Weights of a small segmentation model.
Data: trained on small renderings of single solids in any pose, 395000 training examples, 0.9 epochs.
Rows from block 15 of the encoder of a small segmentation model, named by matrix and row number. Rows with one number within an expert belong to one neuron, the router's apart. Each number is 128 + 32 x the weight over its row's rms, rounded and kept within 0 to 255. All counts start at 0. Numbers have three digits each.
Before each expert's rows are labels from the 100 images, of 14976, where the router gives the expert most weight on average: "responds to" is what is common among them. Only what is clearly more common there than usual is listed. The data: small renderings of single solids in any pose. In brackets: how many of the 100, against the usual share in percent.
# router: slot weights (encoder.blocks.15.mlp.router.weight, 32x128, trained with AdamW), inputs 0-63
# up: expert up (encoder.blocks.15.mlp.up, 16x128x128), inputs 0-63
# down: expert down (encoder.blocks.15.mlp.down, 16x128x128, transposed), outputs 0-63

# expert 11
responds to: orange (37 vs 8.3); red (27 vs 8.8)
router.22:154116133068091148130195128136101078173154094109154090061103086127149126164113150126113150102083115093095155130095106106121096089077108142146143146078104139109131155146193174083131081167166083
router.23:155128130157105149149092180103122125097096138147148210143083141105165117157090084158119147152128119141170113204118181138174167107081128157189176133148083130116168148153178110159128040188140076
up.14:101115104076094156075109151117113157154126124133130085082122062142114168186118112156138091104189103097124175123120168110094152145108114157116117150063109161129092125065154133145157098178180166
down.14:107142140087106126119145151138145210143113157133187134083118116106122139172109131125126245115081124149130107125109118152120157109200073157144176153131141120111132124194089110130038176136109071
up.15:163108145110110119168116100158115176125148124136129110201133154098113124116138147173151148171110196086115085157103023129092128153152133135119193142170095116106115153132075135112086134148138134
down.15:093183132140096047124110172123153139041168170161146149097111132046138153158132084123152100185139119127119137081159145151117112143171113149112103094160128196172167161108096158130138119130120107
up.16:154174095153116193170134094115122128162101116122049113123049132152133126137115105102152102142161186045140097134086083170182138073098128124108139176126097098107122110142111194155085159169131106
down.16:123094125119062055087147140146125154093142073160153161105072154109171122090114124111117159127089079109156151137105146101082128088143149150168134086178181108144144115146147133084109082131114123
up.17:143073131119020071132057114144128124074129083113102141145091126134159128041087157143138110134133143144117122138124174148088122132101126098119137140126120156114094166109154176167105048128142105
down.17:114223127136157152130189179093125131173120158137117172128130134174160113107166116111134077165171167134147142112167104148149133176075108170175144121137125113150114099131139108149172175096133138
up.18:106150121127103137145093086102123098113098072164090114123126172098161147134120128160154159130070147152104124177073119188062085098143074201134111107154128141185219129193120102139135176123080084
down.18:133094121199164111043108162117169143193143094084136161099144116130162080104161134079068131172121155135113134129145167120154129162106146174161088051145154129119065052092164118145150132111173131
up.19:119120089142149126168110146181102109107101164076077096181142129130112074117085113127089186075151128080110071122140152084123163107157123178132136176185093086159099175193103093140159090111187120
down.19:092145128113100110155126152084122102213145132162180108071146105083134116091143142104199141197091085090123168155094164128155181071119109170151089072111148173150131088096123129134161117190101128
up.20:158093162161100141205128138211159085145119143130134166148142109161117118098099143153107163198095157137092146147128059096079126068103194151114122111115155103166093137157124163152196169110092098
down.20:053186140103130133118143143098165090095131151096130184097120143116080122182152102127152058116170126130116125114087107212155169165086150091174114184130093118109151110109121145098127071125193160
up.21:146174167154145101133115074110130147100154190097117170140177149120099214124120124139141092173140102113059134183082128134136199121120138136139140118194117164092118199144145129105120068120055184
down.21:144113141071166158103107154099168155126091169092142079125069169134108116108129124135124136124117124130142180075177147115100159159132117154036135068107112130146148151139172152111234100125141079
up.22:132146114079141047124093207172083157139092139129135107080097120126123163117176069100103120158101097125116176119081156162166095094160108139133113119100098111166144147125122110142114116210145112
down.22:137133149143107204114114119166101121104127126128100122135156126190109187155088127094129144140083078147128160183105173086140096145146079117160194125070117227126146153139146050099135107114121133
up.23:089055133140133105106118117129147159093086150152118183126086134103096109118134086165093119147140112139093123087090116084112081177099077152123143137162110160144176108143123136115142125121138123
down.23:162131118157090121146067190122131100146111132153123131097121153140096173103125100123102119135173114083158116162150123157107194138122157100131067060164154084132135180175139141151126123141090037
up.24:168152178111145149122167056065162073116102166096131134154098086144152146209159153105138110098171136132155095140084127134167192130184128133096085189107102108100171129140080113116147108164122139
down.24:145063056121162072129104168153132114162130033106131099116115156101078101173162093093121140115110090133124118111125121152129148062113155125135102141074091108194181122132215177069133116198176144
up.25:095136110174184208180142129116105179145148113125148097124139114067134126175090186116171125149110136145128170103153112178125095149166156184149162093162102118160149148124094100186064208107159199
down.25:161109120112141154089163142144126172110205139103112171141133154156136168088133135090083106124117109086182132103099185128161091088125078155127083127138095167121142153108070102090150194121090121
up.26:120108157129174049138171142200120076120145082133103138107115101186134140145061158108153120061186147150198148122193161089132144148209153148129139129094155105134131105122110150080110107125105119
down.26:188153113124046110174131134100111169110137126188097113076115170134079136126161074109113130116100154104076105093109126099147100035118120126139115165104156101120152129127135095116097168147196161
up.27:000084107091207082099093113145100057129099138170088149125135066070151114148154092098166143098122108124129123126117101140128103128082201124129137133080124127095115090090131153114142153192138153
down.27:185129133148157117124199092203126143136123128130125136122124147195114093123185115158095115120118076147134122095158092163141128157104089111215097124140125092128173129116137106137106153106095138
up.28:132064122172059154129128143154137135109109168117154143107172102139139095141086130183092115120114143128139156171147129100124125100068080087099127142108130169115082078095100163090170089193086095
down.28:127150138124123062118148103065096121165170084124150126104145167093128126091110139086119147148068170197105082104127151106139178160164111173075089162103132078140121120132075106196143127189154151
up.29:091122159144128106078131097095110075149151160141127200149126115164160137126113139184163064144174136148224137216110142152144095085146129147154096191141133123036131137090112109188189088177096120
down.29:130134099135151123121138141116105129133148173154177080096098160105056079119141086141098145113090074065167123055125112093178188141128103146081154147143108100176103114150143150115096159150162075
up.30:146124117093098116166110125119147187045094102135146164170126126123099146166097137091087145173146087100149122152110116111179137127117130066166192088096130173164086144117102169136043112168132157
down.30:115133145134114128127083156135125120133117165148151153109084155134145120097138151135121120073163173122145054079189152156104128140111170109120121136112104150077093111122153110086105130137090079
up.31:149176117151119124114158090169153168170144138093162169166176151154138146122140115108150116139120171092143173130177086103090090129154141093171106106130128197131054156164142172158151124154146098
down.31:149141125101115098169097143113167148104152191154084116168106115155154038129142048162145051131102187133120132126117158102079117128133159142138116058139153131127137129091082156163176127092144183
up.32:102141145148113168128098163092105193133126130197115125155127104112079133195063113079135157065142112168109117130149179146115113159175103180178168131171133112149152102117128170087140131144150134
down.32:104133138137132082110063239141121159157140082121144125093168145088114149105110117115065135145135145111087149075162167142154115110157133146087135129145118147133142173072127124120126093104122067
up.33:086096150134155062132095097080158095174140099136149170165088122119099134146114097142124087106108128159154152104185149131107165124101132122147183136201135134165123100114092110129130191061099074
down.33:138165156112068146115114122102041104135119139153082140167131130209094141103115120127111101146181119069082100149139085060099143132089159095114128166123113148168111196104124142138123088111130137
up.34:105103108193155170130120108091146109101171118158126187180158136117114096134116145153161111095211131114103111164102113153084140161081117106121148109132102139109138115066140104134119079061174140
down.34:127152119160183117116151196112153095117154147122162125152135117104117185084117102085126092139107160128100207047141126080118194165112121123122095117170099123090150114090093105088178086151141114
up.35:144154097124155122123126158166108189162082154182130134202119086112102129106119115136142122142135164169135131145177099079168173083191181100123143151139139110164135145090069132095145095173092090
down.35:144088165118120094157160122127163095059110135134162151131140146147162110109159086128114100169100150156126114144058101204053176133201105110107167178076130184101090118098192186110122172136181124
up.36:128199060098119131082139134142059174178067130132116133164136141135092118196152133136124159140165188124120163082105172121105199170174107147155123107118131082127101148120143124112104059092104124
down.36:152108123097169165161167203139115116146173101148140141054058103128157104099112149110097110099087087143129094153127172127124116053122148125148138108096084162139149169093181158117129095181122192

# expert 5
responds to: grey (25 vs 8.5)
router.10:113113148070142107163161197106146139109121094113167139140116125138156171090107135076100107100162153163125192080136137121138107080093142161144236106135100148131109111142083142123166067139126117
router.11:178173109195123132093185129069046106164124115140146117171111134102154145118107173148157169145120175225072131065080170070069093111081133155107108082125106143145132168131132119103133152114146179
up.0:121142148124143146170156166106115099118113108155126127095079095102140164181155087155061129130149149101127138120127100168091071119103129171128126126151160152110160145136113024124170183111121156
down.0:065113151075095187146179162136185136149111164086117097121086082158132112161158130157156141038059132150138110139143125123133126102164169082110162141180116078069155122158134142120159176111113131
up.1:166108117122142103119152153167132209137097183113142144133128150108099133116157153133109171089135165131111108113176156104089105125179101158150101160072109075167182129112120207077121107126079133
down.1:111103139169151088143098137123156135130134135139032133124059144107149137118171130147125120186142131092102106160159124113097122098153113137150156126139142158143168147104163074106084136212121154
up.2:120155073173157088097095064206070186140147083122119168139132190073097123104195099138119159135141168098115042134151126165120170115161085107148123116144082121140113128163135140151162086146095083
down.2:131072169100141153171134174144179089113172163145146115136135104108168112089153151117169037151103139124184132094205135133071165125118101142118155072078107131125109146122087177114153142167116155
up.3:094196160120176134107124038111109189140137147114109116135148177088095138126162127140128083115130151122122170093201108116085112212117041107113101160107113135189124140130073116069168153080114144
down.3:140102107115139100139092141176147119144147168156053066173098124055162083105148121150114093093108171089198086097124103114177127116157162128087155163086133124091117121122117187139134146140131137
up.4:090203151169138147152141074101140085157085142053146156121156134161116158171107113099136177127204118136143129101099061150155099139101140099118146096182110166110041097146115102170150103182123147
down.4:128172068162092128140077104171124120080109141158149092133095126123157070138135172114107086109130142158144151214159093126089136189166135113083125141140149132191082086111096142132124079076120115
up.5:209056115170098138195168124126125123082071111132151111105137107170177107192092179167108098108183090085147134159116129134143126087108099106108116164129187110101102084113173123127095113130063105
down.5:137205139104111189049174128124107127150108068146085129072120134105141141083112133119128150192152155146082086095143181072130131086146140111120093152106170145165109151133113104127145095117188157
up.6:189061093154130199150082147106139167123166134078132176149138143138141086158176112095059105147139136069098065147125136144135118151176101161150166118171104103153133111166110127142086102113145125
down.6:133201184064135087166089075149128177127129124113147153068157121105167124140136089168166140170219199167146135134170164151168145106115132163152100165130149130137119122113133128062144193151054152
up.7:135165193105191148130147076117071127062159180065111110078150174130098124116158134141138086081157144082144107129174095109084088118130118138114176141188053103114063146123113171111130117146093142
down.7:114145118088150093123058157175133151115095082144132122078029117095137106137147142133141169110139127098144139066152156189141150123108112106098099107132163120110150132145151148116171110110164131
up.8:123104079070111048179094193143162160179096144191092066168123130136122100124131102130139073096104116123152113131154110102127126119141136101158110174146111141119115104050160162114156227149119159
down.8:136166104143147169136087139139136091149109112114165132149170160146172106136109130091147179180190095131149098112113100086156175108111096196177121105159093104178115096157097114081078099096142077
up.9:130090139177157123138157145122106142104182127150128142166120127102167154135122171101117137075134137173109126084094195108116181132169145143123135156024124193099173150094145219126082115124141062
down.9:104158177134174146113106190161149125124141147116165124121117108103127128054045130160091131185096125128173156102099106138152101168068079143096151085180111083091133100143093063110097158108184183
up.10:086123148099212133115156108110192083107155141186073149120178108139119117149087143061140204131097094175175163073141127121135154118114098131134099142102135159143125094113135073113064181079114102
down.10:132173135118138139136155130143137102119143131117119154090088167153140099133073095133117167147176161115110127129146145164178079155104147138129114130126130097113069198143048086128137105100122124
up.11:091136166135089125128117177118168102105146170140118167138110143158083092172127129149108111154187114192096042121093136099163136119091103180129131119123187209132104107127088133121146094099087089
down.11:173096147098080107102120112182111141146156078076169143134124107108154150051122182106166175175100133146163150139192141126122056152126173133146052129157116129107068176128111121147085133141183158
up.12:137164129072120115125204200136098046072119139134179135164127170066182147116130111146154082120147103136090190114146216185133110094100110140163150115115104135116186112110147132149055121151125091
down.12:107128174130214161145175121156115157182130101106173153119161037173139095146117079144082140168063160105144133128136113141120095091134147121173146098146140154108161108112113164128161138170123171
up.13:150123151150140096138158098148137150103090199141118146111028135146091174165147146147122160124147142112075073155121166089156153144185100151148114134045129128149141076113076179190117143116117165
down.13:120115157093105159150129115110168069179132101080141097103203089113179122133092136131134141167094103157144080085136126142158109122106137142177117092198093176101065131106100116119097098110131122
up.14:167094134114146094127134228134160149140132078135158098116144091112110185051100088146116117121122135089166096111156141139122083123112139107170126155130125051115109141151112130158170134157101142
down.14:094132160113134085110147129095139054051077112179139143117156142159122150142138118138176173143199080114114111159099144147105104063094149141162156070166097123174194135099127080077119127169159091
up.15:139114132120164134154117145149116106125176136141104207072128119107114177166080099134086070132186129105192127119141145110130060130157121112175133187179126099124131116085144146130167111092093127
down.15:162165134099153204092161134137075099099064155118128107147107135080152118138082138121142170108112166143113054102117160113100144126095113075127139120148136097154150115082121108090123164203131085
up.16:127204125167138170153118153060087092111125148132079104153138122103120149111159141214121141156141136119097168149033152105124120093138128115094127113148120126127125162140120161148161124067130168
down.16:086099141144093132095118126169117091227142131100135145086100136099115170204104131124137133114150122087128143139143065121175138111108124098156147153105128114082125135142162115177115124155123034
up.17:148101087158147162080094170109108167119154111131125107106172116133157059138122123090133140136167144101113083083136153125145162155169144135116102129197184140150132076117106125132095137121132110
down.17:152145147069091110090139212134206138106094147169107133059176105117170153110118072106127104096126134163167193094142105097170088106096142099184123137083156135134151125078100104144098164117144112
up.18:059090098110147119153121185139120132143153111149156113090114132096156088127137103120162097118150127141087140141100141120136063084149163148109191160118115133124076142111109097150141093166142128
down.18:222106187157158123088154150144110123101127141145161160134126123144104106094107098129143143117136104124132132169100128166107177124163146063169202130172129103122136128151132107129053146145118101
up.19:156182137086155105113161081137119107134186143114092140117108174134144152103134092119072074076158136099126104130139134152081165195105131099154165142126133143112184087088170185194119172127143199
down.19:112161117135157068207103140168107223165107136069165161164125047066125108144153107174129116154143124138190181089119141161152103098129132124137135048121136112123131120161076142068111138147129152
up.20:158124155140126140188079114093112191164135110156105155134086125131144110064128117081141091085212221114087149096187135117070121109149113129103084170117128084145158170144155180126155138111140067
down.20:112136115080134088132129148105104151101097132117131178140091121089113114115103110173120101094109167191126165133098143094130104127118150154112178149142169110086148104184124163131108169159118182
up.21:136059164116151097128167078185120086044192076166118171070154160127160139114111158068140135080111102087141122145113158150137141114080087142105137173143164166109128150152095100126119149103166106
down.21:099060134168156173166129193096147090116114160144106082121138111126136141105104135125150178143164140134150141052164127123190076152096111170142107085154116136111176130142110119089140084139219145
up.22:131111143083135079159165079131177144052171161110055164128177072158154089134118117111118088081142119099185091144134077132125149180144124119105170181169180131093085117097167123105114116040097195
down.22:116160094131106147170105114148101118144154098126104142106100147165139129119175077153096199107136151139144111124143139186178096093081149140137122012125091106163173172158114118151176123192186145

# expert 6
responds to: red (29 vs 8.8)
router.12:108082145112116076117103127123101094144082067134126154088114126083086148114110128078149160184106153113118130140172137143099085104088107145117147110130071152082133181087139126112078155114119148
router.13:171080159074084152070135138178141073079115061148143137133102126140147185055084164111128193157117097186088089176141171095161135121069159178142184134027134140111153122106091166133149122158082063
up.0:092129090108074091116116109092137104133150141133141170152125101061124121132096125146118179121211085120114175179162171158088126126132181147133175098162122147157099144139165160121114085123077101
down.0:120080195130172110143133136129067152124116116141117127091158136191145110137133183066152140124109106151197127134086151106102174161167147140134135211082190214142101122133148079121088129095123126
up.1:131091065133148067135130108165103156111097151143129142149150130159120140133108165157100111143088144128141071186119086062080174077116051124129115120142129138065137125128122108154106143126084154
down.1:104186140160089116135114086098163099111117140131109167114214150127149152113146181158122170139128135129137097173177138179156067116035196148087090102146134100130135093124143179137184103093122108
up.2:115117142130140095162061163122178171108138112126088137185202126139158150116127134120114167161106113153116147161107099152111130079155098154082167121116120150118166149123139094108120114178069102
down.2:072095131115136118075172130138124153079175076143123153093135122096115155116138132155166138134107141137137195133124125182193114142180183121148129067090114109135141133089110186125141200077174130
up.3:102149113134111132118079130075155101082115081173153142178127113173120104116148142084123100083166172123102145136188171130089119147135111172073129097057162107196087146073165101164133093116135117
down.3:142129107115130161111153189113104148144145108167160077088154063146129158143109128136171138118112058084131126110083092122127120159130108118145121168066116126078120112098165079136198142188139109
up.4:104107089128158119096024130136130192132136090170112218166094119199126182150105075124070134140103114144112091164088147157140118149072100122107136148172145147102179100104189145133144109091147094
down.4:186177139150127099124132169174140150068123145176158084098167127143131114047146118088174156201133164077138124140166147076138131076114128162187165076168107130195118139120106101098101110131134120
up.5:159127130109086103127100146183126161116105114137129129125127158102096099130167117168056139123112118075169140149184174125133063137163171080136125151123133219152103138206087110108153113157155101
down.5:113167115122110063135156103186104128107125136122148104176157164113147122129152107082070112141122158117118079130089105146127104101063127144095110092121132043084145159113142118131107169158109199
up.6:143091070144110110106078158105205152021127110115103115128116076129121161139127185115155167133126110123132099141110200076171073123118111114182157149120170189146108079131076130110117120169121128
down.6:092149082129147106138144114082179081154128147066141175129192122090156101131135121157060140131125127110152149135146074188098090070095136099097126130025075085118093124130158109145130178124153123
up.7:168166156095172141108118099149188110091124159138145058145118152130124111194114162105074143152122113117091157084159113093122150118134154164130175152105047113175120115148101100185121138136100105
down.7:168113139124172155112121067129160190161143146088058132177116100135182127102101143118140089118146086160161129189098125153137127175141117142189132109145124159114114234190110117136094122107166135
up.8:130117095082228134150148119176149105065169107109139136176164110134145076160129136135114151103135116136132096128095121150203132174112067121181115082109125156122141115084103176114061092113104064
down.8:116166092166133159132196153124131099143116089135113122088074150176145124084142104098127111150139230120203147065102138104091083096107112122155116130103121156117139141128087124082203129133152150
up.9:140090113142144122112109110154123149150089132180175214098103175131076204099117142102131111149078162173198070144137100115104135113141149110100115135148180139105157146121147114152079116151109106
down.9:125141103117145126118154110148145183087149128183178135102088140089057137063106112159114124146115112116133118083156100170141128108105154083128069111138116143132134131185169191175116177180138132
up.10:139109076039104118146063127185093148144119105146168146115168182065100149089076121111134122085089128165136123109146074113150109127125161080166137149135118165089060104162085163103089147129122085
down.10:133066140202115151140154133169144109086133127131043172084128141120079089148125067157081128219110122124186144118169159216112136186100149141127155134155089139112153137162123135121117113086103198
up.11:084125131104169140117090087122166088108166074172132174094167122110055175105138134097119174119094142097170126136175134130104097195125136152177136087035163149181115135065117144143116091097109103
down.11:125111103180092128153052154128083203134138125126139122106135117116207188141146084153144151146150140126151107105147058185167160125182130105175124132176126141163127151203174137165115154133117110
up.12:075081110128147156088128119170120124083143122128150103071089129205128135175163065137115163127115115129084144121167111087108102074208144162153071126066116100174101119141078140137114108164099092
down.12:115112115134136167102120120090090108168139143024126130146106110093208118113110142149173098129185128146112113139141116180169151130139071120119124088110144125148115106177172128113075101085122154
up.13:097082077135168134122166139115109127110186078156118192122104099158160117148160122082095144142139110107120094146124067127149085123169067117078078200154111103122100124113083120206117101094110138
down.13:107190082130128099130114213168148073088123087129173171119132116155129185124116148180164157110144118202113121114148179152188135134087124159123126100118107130177051140105116146104103111121137129
up.14:125130137043116144134144084117131122131103161178111132126135160158087139067107144065094048076157134116147141108147136130100135175142110131124108173135156134083125118129112092055123212105181111
down.14:160091118107133136133106170177173102100155149092125158147130128149150133180176131144113132184172100065168109116087121201157144098112165092110155172166134128077111060158115116131180088110108148
up.15:175119091151164130107147079119114159138122128172184111106108171064160074157154132182187116107096130128135126168110130127151128111101105132109122115100144139121152115129177159170069137146125163
down.15:127148124157111103144150090087158079130161098141112092077135137181105111076121170107120170099118165137122135154095167142139185101165110109178099134134150080102112127187172105086069165098135135
up.16:102144101187124097122155120169170116115071199112093099139123115113143106180162137161163109107111143069113098082100114067140109188148139136180143184154188117108123086140123120070149136138115105
down.16:089135130050139173149137109105172100157059042139137110101112190102124170094109037150096156124079120165130113114157158121129138117102072154112142101128104124136115080089131209136169120123109183
up.17:138126140167180134168174089124084125198066140114146148136076135160114127136132158177161122104119124129096125164111057098146195159138119096124147108154161153092122149112084100112185162104108086
down.17:086121152114100128126065128113113051121090123139127123107203053144109173107106127148132170195180095141157118094161097159153133166143069121090117090167097132073147077144120143076170137132135134
up.18:074054098092138129145131116114117126147132141164086119120079238158124129116095151151122131095120127179211140104100114133163136084123133097109093109152154162087102093186134106152080124127136095
down.18:098175101135157088096103104188126164144131109139169119114098135113115174163085121160143093178092071081087096099144137130129122142166136092154093115117143126134093111131109118060124175090099150
up.19:186104119141086053162113142143120109142159172053157170161137118118141165128131143076127078108132124099103096137093193090177166104086125145163116142105106174158165134102110151097115111127117162
down.19:128158121155128150127133118182046105131151182138087117101123117123183123165081140122105129139085114164139098126133129129092084075139111113135108106156112140079144092121126144146105176139140168
up.20:092106120117116133160152147134049147097123098127085119107155155164142138099082085066142131099156122110106187111114129104138114108134118155137128119110112075144141182108164099078136097132078100
down.20:149108119171061068102084140180122150112170089147105130121127155117109157104105205190134159118242053097079157133104170129111097125179101100112139187137151132124163116118158161167162123157099156
up.21:176135148152148170172128132064150128171177139112087142150145143095151086075180076197097092136092102119136121084166101174127122098113173124164136168072139068125163155104129165135125117091132158
down.21:145162028161101052059112139186043171157116098121158065116174118121150122151115134098067168152071123124076094063141083161097113150128144143093102163143133110102138098172099113117112109156140091
up.22:102159086202138165099130081144196122129151142081161119123122137151083091161108113124116099115164089113115089142071146136151167082119177110151104098112131117197103121107140164148176160168115141
down.22:163190126094195140139163099072089114128133161158129102120116106152117121152132136125140108149131160154187089085065137156091089153119161092086127114124118189201175101147159117114047104086126135

# expert 0
responds to: teal (26 vs 8.2)
router.0:175178091144087154122153117138161139129106090081143121180111108136154101157080154137135187117106106115082116138077118121195147123100140074137117145085120129117098103170078168183087119142087123
router.1:109216102130143145140161110142173152101163118136143146152151131177079175118137132163131104118130081105099136145146111166125116109092076128091089090129126076146165106177133138134115087124195119
up.0:152102135159196160073092122139091142101147131145100178192121150188112121145176169162131183155143182146141150123152148100130123124160096091121111064103164146085135091156159116209117130149076089
down.0:101185097094082164083144120044204121105157114072087051094098109132119169085127157101152103180188109114123121134100138138134169075081141146131059143136097044158110137151118111107107120143113113
up.1:124123108112115123103125167198120131166121133077162116103159112088081113134161137108090095078109131106148128158168147139132167158090150151176114145105098129181159170137131187146129100142099086
down.1:077092125118125114092143144026102083143168124129124166174156149154182111162138112180095094167085075166126113138108118110127133123158098053142095094168155131134128093150138134115060152143167151
up.2:063147090134120135109180170085100164184105174142187179122057140118148133168110190147113142112127117146170133135124103161116138066112050119180133112144131155110101204153085107117064110124105086
down.2:139087189092148101144118074098141073084117131144100126128083116219078115130157155158139107110115181155198151085149155142137118124141129128154160143135148093130167147177119191123134149125104159
up.3:111093203092147091100128144061130146096167109119134157105101134107149116152113129122082086127165151111093148083163143214136104184102078169133075078177181131138140146126125144113094075100122124
down.3:073125108158055110147135137050156099165133116127145156146115079112162145113109154095158185147137123186187184092085117155188119101138141116113159107161121143116091103161101147132133071192151100
up.4:134075188135112172153179118094159129122115134121211180156124132105139140123127148178106130049176104165073130131116112167131106110163151160134135154113156067134164095099106099066069166151191102
down.4:105136142133168165113070082113089104124139158136153146139185153167148096117072133122140174111143120143141134158125111198180146130130064156076180125169138152183122148136106116133130172101112151
up.5:211132185132091173112154127125086146052146135115132108162140098110129181176170080142138119180138090146161081125164089149159148102126109121132108086122123137139161230066139074102099083146165083
down.5:110078116125201086181119088128135182190118116144121118130141149146069115089101141085098128090163098154125123161097176148160182106135101071137121104124116141118115055162157171119115178129087103
up.6:115134113101113179153101113147093137093066148097063146133080170054134108149191105136113119127157116166107080113137149157131138102159140143154128166125185045146135131140123136168118081125195131
down.6:081109173078106131159126091066170097124192116121163096118110167142173108125138145137082131152109112160175146178133132093151074116143100165098099120063122190163076082103145148144086155139107159
up.7:081094113102141144132139199114171161126137135157127143081140109093171207155135098148101107128126190146188156126138140171135125145147146143117181146108121146193137148104183124095151163129191114
down.7:143123081112140122140126255115130154140123156164170144116090168088175129135177093208123094099120193114108162145150160173127129099128169102171080128151090123089148115186131099121074144136175100
up.8:130160097179190159154128193109168149136110169144139113132109095163151114178140141102130146150115119116144145169130123103157130107201148185120132122071200110134047122111185095106157078124166106
down.8:043145126087077102121181118129131116140114146115213145109186113120116127129162069170132102130092140159145117123119131160133097158072158107076083122151137085098200107142106151131122151122124075
up.9:152109174110112120132128078102178134142121094143129131125120140193171091152110056152163097154128159110093147175127119204141116181142141136136124132131135088114098161105109119145142104153176132
down.9:110142114154214107140084156092089129127102125127134099102082128130088127118174120155097127163155020122138130110111088095107110095131075145123141130103112168174207117130117112111124126159167130
up.10:163099108112109166190080122148137164104114157169118130213156121176148143173148104092117099085069131108110110122107084135165177124148203106150144103104173094098162126134153073147156090182128120
down.10:108131118137197096095111124119141094091155101150186098100111131139132172163107154119122164220107083094165142176152151190108058143126081168110096202127140144128111093146107141116084140115156130
up.11:076103127104150134133155190097137098160100178125094129150122173085153176129148168177141079104057067178167129118106128112107199094113162127119080124120118148108127190103081078074158139109118126
down.11:092114102113097162120127246136116155164142135148101185103111168116185153068192148091133133143164131109123184164147165158151148124149131064174110127102118071135101126088153131179143073097116096
up.12:130210107149150096133173178100186130139149120111182140165157151117090156146116089118139154145148056161075133083133140118138174105112112175192110106166179196144151156160118212116154100153129160
down.12:139073125176146141150056107177140101112091109126160115076111089148114099125174204141089126108100146131170105126124165089093112166168098126096141174084057141095107154054147122087119103058149171
up.13:098130089161128132153160144122211104100090174106164150163123146125181081126138146170130116144119171185091174109107140131143128126187164131153119084115165091172096105111110140168181167124164187
down.13:136102164160087142090115116147089059093125183124107115130094131162100140098142075168173136139142092088116118177149137132149112098200105109133090108116115138092077135154158117054118085073148079
up.14:062168152139086175109095074179194152143152098134134120168128139157115123105100157082128108068087165117164129117184136142135071143203120136131145131098213136094089136122212148130104181129070138
down.14:180107107110117118149167086067119104073108178137168165119163114179154134095209091107146122198120080120132058113092091144058143092105170128162147131115091121129134117148097103176167106111192126
up.15:112113129135118103092186117181133071073128090132118157103081152098123173071087135103140166096078076160139140167100141150115138115154140091141153112091164160100128108107115220154155126118094170
down.15:064130127110161160127101056125150125101154151138163064179117102090133110183149086116205095099170139107143106092140147121131130170152134115088140135099096099163105168117146121062119143150159109
up.16:137152109109059168133149187085137150110146148117086080092107152122165116147178140137095104137162120096122170129113066190171113093129191154149066155192083129080065158094124102192157112125157130
down.16:136152144150096116136092191138135092125114141119161137100122095136120123117148072152156092067097060106171092155170199162078120130166038129094143141104108144080092157124117063130129162100132130
up.17:126146117147137118094166159124127147124097162119130150138197093140164131124122142105139101110128159137098125093163158117113150189096109143139129109046131175146089167095053107151099102159131165
down.17:139111166168161165118121104107166115181112160093140134147168139113106085137112089215103140068116163131126087114118106181100058063160220085135153108157129066092159073184174074107106130133129133
up.18:098080137127163133077155143143111152153077081121091122087123142175113130110160111109126092157090112128058111165137154124092160166122146111110155160182151152176098093102101106063074075164105114
down.18:150193125141164130121088066115167138119106125086151137162104096156078074156082174135070142149159087095164100064165078094142131131137161167126089144149167111118161128118187153165165167144079184
up.19:167164106129102132122166163167151125098142163119118174171041100171158139179137196169137103110159152137147105181138131096166150111159123172157101136149127099106156121115069099147104057174125075
down.19:048126144111152129156088136116083129148102111081143140100166143135161138092097089190114158101094122098124104150150116134128118087106124102170157164096125164127090090156246122143156114151128197
up.20:079076158117085110139084111081144189138150113174138160121154104085097126217104163097141145070152129093139127201122165139131128110175165141123142146129099125140150149073177163113082136141150194
down.20:165047102108128110173109107153211148115127134120121144080115123108173195121130116097157110083117131122126096106127165133156089141126138156148109189121215182179084121167117128094121145123097100
up.21:122111145160098107136077101148137097146093168185185063059162141161091111095131168094154115083117135186075155142195138153137128101138097151115116141133110125067150178099134139163141119112103071
down.21:166094115136170132139166082145121173096183117130104152092098135164174154154071135076122135175107118143105133117108101134082164122152104127134151106084154155120104150179104131081089160194174121
up.22:139178124093185184091121176100127100104087129197165076097089132091116098180114189152181123151137148183094104105102089121178158184119113175114102079136126147181158133137107095154125160136134116
down.22:086109112147112127132121136146115179156153118070086138133117130183122113080114102160037108138173097154176089141112140136170127075111187081114090199146118137110126127161138169134181074157130125